Weights of a small image classifier.
Model: 6.38M parameters, 64-pixel images, arch convnext_v2.
Training: adamw at rate 0.0012, held-out accuracy 98%.
Data: trained on rendered scenes of coloured solids on a plain floor, 195000 training examples, 18.0 epochs.
Rows from block 11 of a small image classifier, named by matrix and row number. Rows with one number belong to one neuron. Each number is 50 + 15 x the weight over its row's rms, rounded and kept within 0 to 99. All counts start at 0.
Before each neuron's rows are labels from the 100 images, of 14848, where the neuron reaches its highest value: "peak at" is the part of the image that holds the peak. Only what is clearly more common there than usual is listed. The data: rendered scenes of coloured solids on a plain floor.
# fc1: MLP up (model.blocks.11.mlp.fc1.weight, 1536x256), inputs 0-255
# fc2: MLP down (model.blocks.11.mlp.fc2.weight, 256x1536, transposed), outputs 0-255

peak at: top centre
fc1.513:46 46 60 87 44 54 50 50 59 43 53 71 47 29 36 78 55 22 62 59 39 28 65 74 51 64 51 66 51 63 46 54 76 64 59 26 42 66 45 47 50 27 62 43 50 49 49 48 45 52 32 39 62 58 49 47 63 27 55 53 27 55 67 59 17 49 54 36 34 71 77 49 62 60 24 51 42 45 62 46 35 59 72 53 56 56 11 46 41 57 49 26 00 21 50 69 49 43 58 53 35 51 37 30 57 51 38 60 46 17 46 61 42 29 16 41 40 61 82 66 66 22 46 29 66 18 55 53 53 45 30 48 52 71 51 45 30 63 55 58 48 53 43 57 42 41 44 68 63 50 44 48 42 32 44 42 40 59 88 50 49 60 32 44 55 55 38 74 60 44 34 26 53 53 41 53 13 98 25 48 38 56 42 33 87 34 46 36 62 34 39 39 46 47 55 31 48 68 67 60 40 48 45 35 42 49 54 42 67 69 59 58 58 80 60 43 52 65 47 59 48 55 43 57 53 31 59 42 62 61 16 30 58 61 66 53 57 64 47 54 74 71 49 67 24 40 40 67 38 53 70 90 48 58 50 22
fc2.513:37 53 29 52 75 31 70 45 34 50 80 46 56 46 45 49 42 77 62 52 29 30 54 23 52 64 63 47 37 39 48 33 35 34 59 83 45 37 53 11 76 60 46 31 41 49 39 61 35 79 28 67 34 41 48 68 51 36 09 64 52 58 38 76 70 69 43 60 50 61 33 76 45 67 41 51 59 48 62 40 44 56 27 35 62 34 29 46 42 45 90 61 25 44 49 62 48 70 43 48 55 88 57 45 57 62 45 45 59 20 42 38 26 64 55 58 41 50 37 44 66 51 26 55 76 37 27 67 46 55 43 50 44 51 65 48 62 33 72 44 51 47 47 27 67 52 60 22 32 55 53 71 44 29 41 53 70 54 60 36 50 46 52 61 30 43 45 49 61 33 72 31 70 37 24 29 42 30 34 26 31 14 32 67 47 53 41 63 24 63 66 36 55 47 54 27 37 42 30 47 59 55 48 62 69 54 55 43 60 59 55 79 41 50 47 46 48 38 53 28 37 20 54 61 72 32 44 70 68 50 69 67 48 65 41 80 42 43 47 25 53 67 34 86 39 54 51 37 62 45 42 66 36 40 62 67

peak at: bottom centre; top centre
fc1.703:64 68 93 44 44 46 22 57 61 64 21 61 43 70 37 71 66 51 28 62 48 41 60 69 54 37 63 61 40 61 46 44 69 64 22 42 44 30 62 45 36 37 76 63 56 49 23 55 45 71 55 36 47 32 53 36 54 63 54 61 70 42 54 49 39 60 39 41 60 56 48 69 52 30 73 37 65 59 25 43 50 52 36 57 53 40 69 35 58 37 48 18 39 43 44 71 48 31 52 67 55 35 25 30 38 20 63 57 72 67 39 45 85 29 37 46 68 31 53 43 74 33 49 42 50 57 50 33 59 60 64 64 71 59 55 72 54 63 71 69 30 34 62 54 72 75 27 64 63 60 44 73 35 55 64 65 63 54 77 26 55 44 54 59 65 47 45 57 38 54 30 55 48 40 60 48 45 78 57 35 54 18 52 54 61 39 67 66 59 40 48 62 33 37 55 46 43 47 18 42 72 60 20 55 55 56 38 62 39 55 62 28 52 40 37 46 29 54 46 20 51 68 48 63 79 34 35 58 48 52 51 59 59 19 83 13 27 51 57 68 57 42 62 54 27 63 73 56 57 81 45 30 19 80 46 53
fc2.703:58 75 45 79 65 45 60 32 34 60 67 55 64 11 47 72 50 41 32 59 47 69 95 44 52 94 55 68 48 52 44 30 49 74 93 64 57 46 57 38 43 64 51 39 17 29 04 49 64 62 68 54 46 54 70 62 50 68 26 79 42 34 38 46 45 55 49 68 62 48 39 52 65 47 64 43 69 44 37 50 61 51 35 29 52 54 49 33 77 46 72 73 44 61 49 45 86 57 48 52 23 63 34 40 17 54 41 43 64 23 62 55 63 54 61 32 43 41 72 41 27 40 32 47 42 61 50 60 44 70 42 49 66 65 49 53 61 32 70 52 57 41 30 50 60 60 33 29 50 69 51 62 65 37 13 13 26 64 44 55 40 40 60 45 57 30 45 62 49 59 72 57 31 38 50 42 44 56 45 35 32 24 49 59 49 38 46 47 37 46 54 61 53 39 60 43 42 59 52 43 39 22 38 51 53 53 46 53 52 63 61 58 63 86 31 62 45 51 45 40 37 23 32 49 65 66 48 78 30 33 82 56 45 49 27 76 35 58 63 41 64 63 44 61 44 49 68 57 48 49 36 61 27 61 31 57

peak at: bottom centre; bottom left
fc1.751:46 56 77 39 64 53 39 50 31 36 38 71 58 78 44 44 27 32 33 58 43 54 70 84 48 26 73 39 58 48 54 64 56 50 09 64 55 55 53 93 33 62 65 33 52 67 13 39 62 58 45 29 55 83 41 37 53 49 72 60 46 60 48 71 53 40 35 71 26 39 26 69 39 54 55 42 28 65 38 47 62 54 34 55 49 66 71 52 43 38 54 16 57 58 61 55 22 34 45 33 30 53 26 57 46 66 46 25 61 69 21 36 84 28 33 48 37 47 45 42 40 61 16 53 14 56 24 51 62 48 65 64 49 59 42 31 58 55 53 45 25 56 62 52 49 63 39 44 63 55 57 53 38 54 82 50 65 77 45 56 64 58 53 42 70 49 38 30 42 71 41 56 62 45 56 43 46 37 49 41 49 47 38 66 40 38 77 52 56 47 48 77 71 76 50 83 45 59 32 19 59 41 26 54 31 71 53 56 39 48 22 53 41 34 51 65 64 60 25 33 44 63 60 71 61 26 59 67 59 41 54 42 45 28 53 28 28 65 44 62 69 54 29 21 61 45 65 45 51 52 45 54 56 52 54 38
fc2.751:43 82 49 76 65 27 45 34 30 67 71 52 79 27 36 57 41 36 52 61 33 18 56 67 61 82 60 77 43 48 45 39 61 52 78 53 59 31 61 32 50 59 54 34 38 51 25 61 50 73 61 64 20 36 64 67 53 35 37 52 36 40 42 47 68 49 46 56 46 35 23 58 80 47 49 36 61 52 39 43 38 63 43 32 59 59 69 57 52 70 76 76 23 69 47 50 77 61 56 58 32 65 44 49 57 67 33 33 46 46 55 51 54 44 59 38 31 41 56 38 41 55 22 58 24 61 58 71 75 64 43 53 64 42 62 63 69 47 68 42 36 37 60 45 63 79 44 18 42 69 71 79 50 32 27 43 40 72 50 36 40 41 50 62 48 56 54 73 23 64 64 34 41 33 41 25 46 73 41 40 33 22 33 76 47 54 53 58 29 70 60 46 43 51 64 37 42 61 34 58 61 14 55 55 68 64 51 28 57 74 66 54 53 65 33 55 38 30 55 37 32 39 32 39 84 42 32 61 50 47 55 70 65 46 34 56 29 53 48 32 61 79 33 70 35 51 48 57 64 45 40 59 23 40 36 62

peak at: bottom centre
fc1.233:41 58 65 30 64 40 56 35 50 31 54 49 63 50 43 57 55 30 53 14 51 44 60 60 62 54 48 52 53 41 15 56 56 40 37 47 44 85 67 72 66 32 39 37 56 53 41 27 48 44 59 54 62 56 55 41 63 80 62 56 70 49 07 53 78 55 52 44 55 35 42 79 49 44 43 45 28 48 45 28 52 44 66 51 59 41 60 63 43 46 40 41 69 57 43 46 26 49 60 43 56 57 51 61 69 30 41 58 49 59 58 36 40 43 27 49 27 50 73 44 35 51 47 45 42 34 43 43 23 54 32 69 85 37 54 51 45 38 49 36 37 49 58 26 39 52 22 60 38 70 49 46 50 45 43 81 73 36 54 79 53 45 60 54 42 47 36 45 34 52 27 67 53 43 51 41 11 44 36 45 99 26 42 81 45 55 55 72 31 61 77 58 87 67 28 77 52 78 14 42 53 66 43 50 41 65 32 47 43 48 39 59 25 44 57 38 69 77 54 44 60 58 40 64 59 66 59 67 50 71 59 59 48 06 72 50 31 37 50 79 60 35 47 63 81 62 43 68 39 42 59 41 41 34 38 63
fc2.233:54 57 31 66 55 03 57 45 55 37 40 70 58 40 28 48 47 74 50 63 54 23 62 58 50 49 70 30 39 49 49 55 66 46 56 46 39 32 17 50 66 76 42 82 51 75 39 28 48 52 38 38 48 21 38 76 58 52 27 64 57 42 40 56 65 48 52 64 49 00 33 53 39 46 38 30 43 62 32 49 70 52 46 45 43 62 64 79 43 55 75 60 28 41 54 75 57 68 46 60 49 57 47 41 54 33 37 44 51 83 82 52 82 35 32 54 46 44 42 18 36 51 33 64 37 46 39 69 53 66 36 54 54 40 40 30 62 45 58 59 50 41 54 54 56 46 54 81 67 56 45 51 50 14 56 53 44 59 41 56 62 73 34 68 36 09 79 48 48 49 10 43 61 52 48 22 47 80 37 64 81 47 43 53 56 55 44 75 42 63 55 60 61 52 63 52 37 46 58 57 63 58 35 80 97 47 71 39 25 57 69 61 44 54 68 54 67 33 35 64 38 56 43 48 78 27 50 51 45 56 59 73 52 66 41 52 29 62 52 48 50 47 22 54 43 47 57 60 43 64 41 26 42 40 49 36

peak at: centre
fc1.156:43 44 58 70 46 45 39 40 46 51 72 62 39 63 75 42 71 62 54 47 39 54 79 42 42 86 28 52 65 41 36 60 55 37 38 62 57 39 45 59 33 60 59 58 37 28 50 60 60 30 37 64 60 44 70 53 41 52 61 56 49 60 67 26 51 23 49 49 51 36 51 59 48 46 39 25 36 47 46 40 58 69 49 37 37 25 66 24 59 62 50 40 27 35 24 52 42 62 25 37 43 81 53 50 37 44 38 60 58 30 48 86 56 65 51 39 44 43 82 46 50 68 23 61 36 47 40 38 63 41 59 90 47 80 58 34 49 66 27 40 78 51 23 40 62 62 47 41 44 54 39 39 51 37 59 43 39 26 42 49 53 27 18 31 56 62 34 85 56 36 13 49 67 60 59 59 25 51 32 44 47 20 57 64 59 56 47 80 31 36 57 55 64 36 47 81 21 35 54 60 55 64 63 24 85 51 53 57 52 66 69 32 34 37 48 71 57 35 45 73 55 82 70 96 59 23 50 42 46 42 30 43 60 57 85 48 30 43 41 44 46 46 54 52 50 65 32 67 45 48 61 39 52 54 70 52
fc2.156:54 38 65 12 23 61 63 73 57 43 21 52 63 62 27 32 57 40 47 61 68 58 25 59 65 53 50 29 50 40 55 66 58 41 04 55 60 78 53 74 50 40 39 61 61 63 52 51 52 64 56 53 78 61 59 46 59 69 56 45 62 71 57 54 35 57 50 48 65 32 72 35 39 44 62 63 36 58 46 49 56 59 65 55 60 46 35 44 47 35 14 38 80 46 61 59 34 47 45 41 47 38 59 40 66 53 58 49 49 84 72 67 54 38 41 71 77 46 42 65 74 37 78 53 16 51 43 25 53 42 66 50 46 36 50 37 57 42 39 61 58 50 52 47 56 51 44 61 58 46 41 39 52 57 70 82 54 40 33 66 68 49 64 41 58 75 39 37 53 66 28 80 58 49 54 58 61 42 80 52 49 92 78 52 69 47 53 54 80 45 32 54 48 33 14 54 59 43 59 24 45 70 66 20 28 44 64 65 59 54 49 36 54 25 38 45 66 49 67 79 58 69 59 47 36 43 62 30 39 45 49 15 46 36 57 55 52 65 60 83 31 43 34 24 75 48 33 50 44 86 72 32 61 60 57 46

peak at: top centre
fc1.480:33 28 39 58 54 49 57 42 61 53 50 63 75 30 36 20 36 34 66 33 78 49 57 27 51 78 36 59 33 30 12 26 84 37 62 61 38 75 49 56 50 33 36 57 50 67 59 46 53 36 51 53 44 39 59 67 59 60 35 51 37 59 33 60 44 50 54 66 56 66 84 43 43 52 29 41 44 55 47 71 58 50 83 68 42 51 45 40 46 57 63 76 50 27 50 62 59 67 59 31 70 46 63 72 61 63 36 35 49 33 76 68 25 28 57 34 30 56 60 37 37 46 30 23 51 36 53 51 32 40 55 53 48 67 34 62 47 66 47 13 52 50 40 33 41 40 18 35 61 35 64 51 75 40 63 83 45 51 53 69 38 50 67 55 59 61 48 47 21 67 46 61 47 49 68 45 05 37 34 45 65 64 36 47 56 24 46 72 49 39 52 22 65 53 50 75 50 57 56 64 74 25 67 71 46 31 57 47 69 68 70 57 21 75 61 50 52 74 39 53 58 64 29 66 30 32 49 66 48 47 44 54 42 57 05 36 61 53 61 69 72 52 56 44 50 52 25 58 60 60 57 52 61 55 33 46
fc2.480:52 51 34 55 47 47 32 38 38 39 66 45 54 58 40 02 44 76 59 38 54 89 55 11 40 78 59 56 51 47 44 44 87 57 60 17 36 46 51 55 46 72 55 50 27 62 41 60 44 62 20 41 40 69 65 51 93 59 47 63 51 49 47 32 43 40 48 58 62 25 38 33 56 79 57 39 49 43 59 51 48 49 18 54 56 63 54 42 60 61 59 58 49 46 57 56 35 56 61 47 61 43 32 46 78 49 34 61 36 45 46 52 34 44 42 62 61 35 37 54 59 50 50 38 60 80 69 22 39 62 47 54 52 36 61 62 51 55 52 57 28 65 74 39 53 42 41 76 90 53 43 38 44 50 65 86 49 57 61 28 39 75 53 69 28 56 49 42 57 31 43 51 89 56 53 38 53 71 51 43 47 27 53 42 68 72 49 51 42 67 26 21 49 44 52 28 42 49 49 72 48 42 48 44 46 29 67 41 75 61 44 63 37 17 57 42 82 54 51 76 00 82 33 36 50 56 34 44 63 52 42 47 72 29 57 61 56 08 45 64 33 77 33 56 52 47 52 38 43 42 51 56 43 53 53 68

peak at: bottom centre
fc1.554:73 78 66 46 34 54 60 39 33 35 38 55 23 38 85 62 38 35 49 48 55 42 54 78 48 51 25 48 40 59 52 37 61 42 60 44 47 56 44 54 74 50 35 47 63 72 53 41 67 58 38 40 44 48 66 61 66 33 40 61 82 38 49 55 46 43 44 36 72 24 71 55 48 37 39 49 70 57 35 43 31 44 31 39 64 26 44 46 23 44 63 48 42 55 59 34 39 78 31 30 51 32 44 66 54 48 47 56 61 31 49 25 92 42 76 40 70 35 55 43 73 00 49 53 53 61 36 31 67 43 26 47 71 24 74 20 42 59 27 71 62 34 20 58 45 56 62 50 46 57 14 66 49 44 35 39 53 29 62 61 62 61 21 52 51 64 45 50 67 58 62 58 42 48 49 14 26 47 57 27 53 62 75 45 55 55 57 49 55 24 70 62 51 72 74 44 53 55 58 49 43 51 34 39 48 40 46 63 44 64 32 58 47 66 79 61 34 67 63 71 67 65 53 63 61 52 32 60 32 32 72 41 52 50 47 37 22 68 43 53 43 78 46 73 43 56 60 56 39 51 30 65 41 77 58 34
fc2.554:59 52 53 22 57 54 67 50 61 38 51 54 49 68 56 48 54 66 70 45 49 90 14 71 40 57 63 23 56 45 43 36 57 51 54 40 65 27 40 42 64 38 45 73 59 52 39 54 47 36 35 24 45 42 49 48 54 38 20 41 55 62 54 58 64 73 25 40 18 75 64 47 39 55 52 42 41 64 57 35 71 52 38 42 64 65 75 31 40 32 56 46 30 40 58 43 52 79 34 27 70 55 78 45 61 47 59 40 35 36 69 36 36 49 23 65 32 29 49 43 30 44 39 51 44 46 19 54 43 61 96 47 49 29 60 53 69 49 53 56 84 55 53 37 46 47 49 53 52 22 44 30 42 30 65 49 71 32 59 46 40 49 67 45 34 24 60 28 76 53 37 39 39 62 34 62 74 71 19 82 49 66 51 46 62 59 38 54 64 55 50 43 43 58 55 54 43 59 35 67 54 80 61 59 92 64 29 56 51 56 50 50 15 39 73 27 42 64 43 36 57 45 33 68 30 68 90 17 50 74 40 61 54 44 50 73 58 66 53 27 53 38 52 65 53 47 47 42 76 50 68 69 45 41 62 63

peak at: top centre
fc1.309:22 45 58 68 61 18 41 42 53 20 53 38 69 49 46 50 66 60 66 54 59 49 31 73 22 82 54 31 68 55 42 63 61 62 30 61 59 43 57 82 24 44 31 42 44 58 23 49 23 50 24 35 53 62 44 51 54 48 71 67 67 59 52 74 63 12 24 43 51 70 49 77 14 54 58 58 50 55 17 76 57 42 60 41 35 29 46 62 50 63 60 48 47 64 59 36 47 85 52 62 45 47 24 27 38 33 46 47 52 60 56 26 70 52 32 53 57 31 74 50 47 23 39 27 47 59 41 32 55 71 51 39 65 30 45 30 36 89 60 43 28 57 36 44 44 42 51 60 71 40 59 70 40 64 68 22 47 56 56 62 24 32 73 38 47 58 31 60 31 59 48 44 68 59 46 65 47 47 42 55 27 47 64 71 37 39 61 86 35 25 56 58 51 57 46 38 49 51 39 57 42 47 27 48 43 51 65 47 54 62 55 46 41 78 32 54 83 59 47 60 43 55 46 58 51 29 45 47 50 59 40 92 52 49 53 27 33 69 21 53 38 60 65 41 54 48 64 47 54 42 46 47 65 13 48 23
fc2.309:50 60 55 72 41 24 53 45 44 46 15 53 68 58 26 61 45 31 43 44 20 17 41 28 57 75 53 88 68 61 54 67 53 56 61 59 63 55 64 60 39 44 49 35 33 25 37 48 44 60 52 33 49 16 62 53 22 50 60 54 52 67 48 51 39 25 65 55 45 77 64 36 70 57 46 70 31 60 27 52 43 73 40 57 54 37 56 57 65 60 40 48 29 62 59 44 54 37 56 56 41 48 47 27 42 50 32 52 57 65 22 68 80 35 42 62 52 57 30 63 58 37 54 31 00 46 31 48 45 70 59 56 52 29 64 89 54 49 53 65 33 47 41 54 45 53 54 25 38 75 44 51 59 52 23 71 38 55 41 58 49 37 44 44 46 63 36 45 29 45 53 63 83 46 41 43 61 53 74 41 23 38 44 75 44 44 44 42 41 52 41 48 40 62 51 66 61 68 50 27 33 05 69 10 38 57 50 61 71 45 40 36 61 10 42 32 50 41 44 54 58 64 47 51 49 56 55 42 99 54 40 28 73 59 50 55 51 48 56 55 61 68 45 28 26 51 44 69 63 51 42 45 62 78 49 50

peak at: centre
fc1.47:27 52 70 26 82 54 66 66 55 69 58 67 22 47 65 50 48 63 61 61 89 13 74 47 32 49 68 59 61 38 30 42 78 69 57 64 65 53 56 62 48 51 32 32 26 53 52 33 61 55 55 56 64 51 56 54 67 42 61 32 19 59 37 50 51 49 82 65 37 30 51 48 53 38 31 47 63 53 27 51 78 44 74 51 40 49 60 66 48 50 46 33 45 54 39 51 55 71 42 47 65 43 59 55 63 46 38 40 69 47 56 44 29 59 50 46 38 61 41 54 57 67 63 34 74 50 54 57 31 06 57 40 28 67 43 25 72 46 61 43 72 54 49 65 53 25 67 48 67 43 46 58 58 17 54 26 39 36 56 28 54 38 53 40 86 65 41 46 39 49 46 43 49 56 36 67 23 42 40 44 62 16 57 34 66 15 59 46 56 38 39 45 80 41 56 52 55 59 52 52 55 48 18 65 29 46 35 72 75 66 55 49 41 33 56 52 25 47 32 20 73 32 57 57 56 31 33 51 66 38 42 76 38 51 48 59 23 53 60 48 44 48 42 37 49 65 76 70 33 54 99 54 43 70 73 42
fc2.47:69 26 55 60 64 48 40 39 39 63 61 29 29 67 19 56 41 56 73 43 43 65 60 72 18 24 36 60 82 61 46 41 46 82 58 57 41 37 27 32 57 56 44 24 83 35 59 60 36 41 49 15 39 42 56 40 15 31 76 56 33 39 33 32 66 43 34 34 48 75 49 61 70 47 44 42 55 61 19 60 38 60 37 55 40 40 61 44 56 38 55 47 42 61 56 29 43 44 66 61 67 67 46 48 88 50 76 63 47 34 41 50 31 54 59 54 33 41 29 57 34 60 45 39 40 63 43 62 69 57 62 42 51 38 67 81 52 58 63 42 34 61 67 51 46 48 38 57 38 52 43 50 67 56 44 18 63 41 81 41 28 66 52 64 39 66 47 69 48 51 81 44 77 28 36 54 56 67 33 26 46 28 54 44 36 61 48 47 33 75 59 59 36 64 69 48 49 60 39 61 93 47 55 43 56 56 46 10 45 66 66 66 25 60 52 36 89 68 35 39 28 39 38 50 33 15 55 41 68 56 30 60 67 35 57 64 64 39 43 33 59 56 34 56 43 58 45 50 55 33 33 65 48 44 41 38

peak at: top centre
fc1.231:44 64 52 45 40 31 46 51 31 35 41 46 65 58 42 66 50 47 50 64 39 42 42 36 55 40 73 61 60 45 55 77 44 48 45 46 38 40 66 68 53 68 46 55 49 49 41 57 54 54 60 49 49 62 93 43 46 65 57 37 79 61 49 72 20 58 51 53 19 72 68 43 53 42 20 34 69 58 15 51 62 28 39 61 35 52 23 10 47 71 48 55 45 27 18 26 53 35 57 64 66 44 71 57 59 32 67 23 49 67 60 35 71 35 70 55 51 69 56 58 61 66 66 30 63 66 61 22 43 50 66 76 32 40 65 77 62 60 40 44 33 49 68 57 54 51 33 51 59 67 62 36 58 59 43 60 60 66 48 57 26 74 49 30 63 59 33 39 35 46 47 48 56 57 44 58 35 56 50 75 32 71 69 45 62 66 44 44 45 40 42 51 67 42 45 71 51 74 23 53 48 37 40 66 48 54 36 58 15 36 30 34 41 93 70 54 26 55 44 31 51 24 43 50 30 21 35 64 53 52 52 56 79 35 49 53 37 73 55 53 55 34 42 32 89 27 62 60 28 64 66 55 12 49 67 38
fc2.231:46 73 57 47 25 73 40 46 45 44 37 47 56 33 41 70 53 29 19 50 66 54 44 50 60 59 65 44 30 42 30 65 54 59 57 18 48 58 62 58 38 68 60 46 33 15 32 59 70 19 40 52 49 52 42 65 56 83 53 61 50 27 51 70 30 43 72 78 71 42 40 48 40 51 71 32 85 43 49 46 56 40 43 53 71 39 55 50 29 65 33 58 45 31 48 48 89 51 27 26 36 58 50 43 52 32 34 45 56 33 39 53 23 48 72 41 40 61 68 41 57 17 52 41 67 61 47 08 41 37 64 50 49 65 24 38 22 62 58 67 41 39 41 47 49 52 40 46 65 47 37 53 69 47 45 53 46 51 74 49 33 50 33 45 42 48 46 43 62 46 28 73 44 43 80 32 59 41 60 56 37 59 37 19 48 40 54 68 76 40 76 58 66 35 33 56 50 35 60 46 27 63 21 39 27 55 54 48 46 41 53 43 61 75 37 67 22 48 29 67 38 50 44 55 72 44 32 45 13 33 72 17 25 63 48 60 35 74 40 37 21 53 77 57 81 55 52 50 44 59 56 33 30 60 41 58

peak at: top centre
fc1.728:42 59 39 51 40 25 36 52 52 50 28 53 79 42 57 58 40 52 55 68 48 70 28 28 49 45 76 30 57 23 39 65 53 47 48 40 45 62 74 60 47 49 66 82 45 59 64 37 52 31 48 42 62 55 69 51 99 77 45 46 73 47 69 78 47 35 56 54 19 55 64 65 60 12 54 50 41 46 36 59 54 29 39 49 61 63 38 37 49 68 49 69 53 46 47 64 53 32 56 77 47 64 23 24 40 24 55 28 57 60 58 62 25 43 16 47 25 63 40 41 48 71 60 42 52 47 52 50 38 60 77 60 21 42 57 62 39 39 48 61 50 44 65 63 56 73 37 35 60 66 28 43 39 32 48 49 47 43 63 32 41 50 71 34 35 54 60 53 72 68 34 51 38 61 43 44 51 73 31 76 49 32 64 69 62 47 23 28 40 42 51 39 58 48 43 39 50 88 19 54 54 55 56 29 40 52 33 50 49 42 51 14 39 53 34 67 59 49 39 43 66 32 73 44 44 19 61 43 53 61 30 82 76 08 58 64 54 35 50 66 50 47 52 80 68 49 55 79 51 66 49 62 37 60 66 35
fc2.728:39 57 61 69 37 52 36 25 42 42 48 32 58 45 49 85 51 72 31 66 66 49 38 49 74 30 69 38 27 42 43 59 40 78 68 29 40 17 29 46 54 57 65 45 66 35 45 47 60 28 37 61 66 31 34 68 39 42 62 42 46 43 62 74 63 53 48 72 49 39 28 61 37 59 39 22 76 58 50 48 62 39 60 44 46 50 54 58 50 63 56 68 09 35 66 36 60 75 28 60 44 58 39 52 36 35 52 44 55 25 41 46 32 43 45 53 22 51 34 27 74 48 52 61 65 39 25 46 40 53 60 43 65 55 36 44 53 54 54 34 63 21 49 49 51 49 33 69 65 41 20 34 73 45 53 40 49 51 76 50 29 83 45 78 28 39 64 43 82 31 42 60 40 56 78 34 60 29 40 56 46 69 52 33 31 73 35 62 53 62 82 51 48 46 47 59 42 45 43 42 35 64 23 69 66 76 60 52 54 48 62 71 69 60 67 64 50 31 29 62 63 43 36 74 78 54 45 35 33 54 39 50 45 88 50 62 34 55 28 40 25 67 48 93 76 53 41 44 52 48 71 28 42 45 52 55

peak at: centre
fc1.282:62 36 50 56 39 43 41 55 43 54 69 49 40 63 59 81 62 64 52 32 45 45 59 59 51 56 46 54 70 47 47 58 68 33 57 64 57 43 44 58 44 48 58 58 55 36 39 35 29 44 69 68 63 30 52 61 54 60 67 74 56 49 28 43 44 22 41 48 48 46 36 54 72 49 51 41 59 53 73 68 47 63 40 52 51 57 31 61 65 48 34 51 36 17 38 43 58 48 58 37 56 78 63 41 47 39 30 53 52 58 19 48 57 42 20 55 64 37 62 52 50 64 48 57 61 53 19 41 40 39 49 67 29 50 60 29 58 41 54 35 76 51 20 49 70 32 56 69 37 26 38 62 38 46 12 39 55 29 62 35 67 34 44 50 57 48 38 83 68 28 32 48 70 52 40 31 47 32 44 68 77 60 56 90 53 46 48 59 28 32 64 45 53 46 31 57 36 16 46 60 62 74 60 41 64 56 48 68 34 58 70 68 46 33 89 56 55 37 27 70 38 93 78 71 18 49 63 38 29 23 34 67 50 53 64 14 30 43 51 43 38 24 63 43 92 32 22 34 58 29 57 49 34 54 41 55
fc2.282:65 34 61 15 20 62 61 59 65 26 30 61 51 57 76 48 72 52 42 50 66 40 41 59 79 32 51 32 42 36 42 73 56 45 07 35 57 65 35 63 44 49 55 63 52 53 53 40 56 30 31 68 92 44 47 45 61 68 84 67 60 63 58 61 39 65 47 54 54 50 67 41 30 44 60 54 55 64 33 46 58 53 50 57 63 49 46 40 39 39 08 40 52 40 58 84 49 46 33 36 42 47 66 34 52 38 63 45 55 62 61 51 58 46 54 65 64 48 50 51 66 34 81 58 49 38 39 20 38 38 69 54 40 44 39 40 49 50 32 62 75 44 40 47 52 46 42 43 52 39 39 25 54 46 64 45 59 39 28 41 52 50 43 45 44 62 54 33 70 62 41 72 37 47 41 50 58 41 74 60 54 98 69 20 69 39 34 65 90 41 42 51 56 47 12 56 53 53 57 37 39 79 62 47 36 59 57 56 56 44 45 39 50 32 61 44 43 56 52 86 63 68 48 62 43 58 82 42 30 35 48 00 36 50 63 33 51 76 52 68 19 33 48 25 61 50 50 48 54 68 88 27 59 58 50 46

peak at: centre
fc1.726:55 33 82 59 63 42 51 39 49 50 73 43 81 45 80 54 37 38 31 41 21 47 41 52 62 65 40 58 46 44 51 21 55 29 27 44 42 44 35 69 51 38 43 44 32 45 13 68 67 38 56 70 33 43 54 49 82 60 40 69 38 78 82 67 60 38 51 77 54 48 52 72 45 50 63 65 52 71 24 75 32 51 81 67 47 36 67 55 26 64 43 59 15 40 33 68 37 39 42 54 50 63 65 40 35 44 53 36 61 40 59 30 64 35 33 39 68 67 68 51 39 62 44 35 37 34 41 35 55 59 66 54 60 52 45 30 40 62 38 55 53 41 48 54 55 42 60 51 53 62 54 50 55 66 41 53 23 34 51 73 42 30 27 41 41 69 43 77 68 54 17 56 47 64 52 24 34 49 49 57 50 47 64 67 60 48 48 59 27 11 57 54 36 58 72 72 13 45 21 74 30 48 67 53 42 81 54 40 60 64 44 53 33 44 55 31 49 27 50 42 52 54 28 43 56 64 49 61 26 65 52 56 88 44 45 47 41 59 78 71 63 75 35 37 28 47 57 50 27 52 51 68 52 37 80 37
fc2.726:57 33 52 60 58 33 72 24 51 34 27 54 58 65 59 06 69 61 77 45 25 83 63 28 58 85 59 39 65 54 52 56 65 66 73 65 53 67 60 71 51 39 60 61 49 48 47 46 43 45 66 55 49 31 47 52 56 64 19 61 44 45 69 35 51 57 54 38 48 55 55 39 45 68 55 69 48 78 43 36 58 43 36 55 37 83 68 55 53 36 56 40 78 40 42 63 26 56 61 72 45 31 30 76 29 34 52 36 53 50 68 66 30 19 42 73 52 55 38 64 93 62 54 53 34 39 45 71 45 48 49 56 68 26 50 28 65 60 55 60 53 51 15 37 54 48 52 53 49 38 64 39 63 53 38 90 70 44 39 44 68 51 39 64 46 63 51 42 52 70 35 49 38 45 32 53 44 27 46 70 46 40 58 47 55 62 53 71 48 43 44 42 47 46 70 37 65 50 49 16 54 64 48 45 46 48 55 85 79 44 38 33 56 59 50 37 55 63 51 43 90 72 42 36 22 26 86 62 47 26 47 56 66 44 68 62 51 62 63 68 87 56 30 34 65 48 53 44 32 36 27 65 53 47 55 24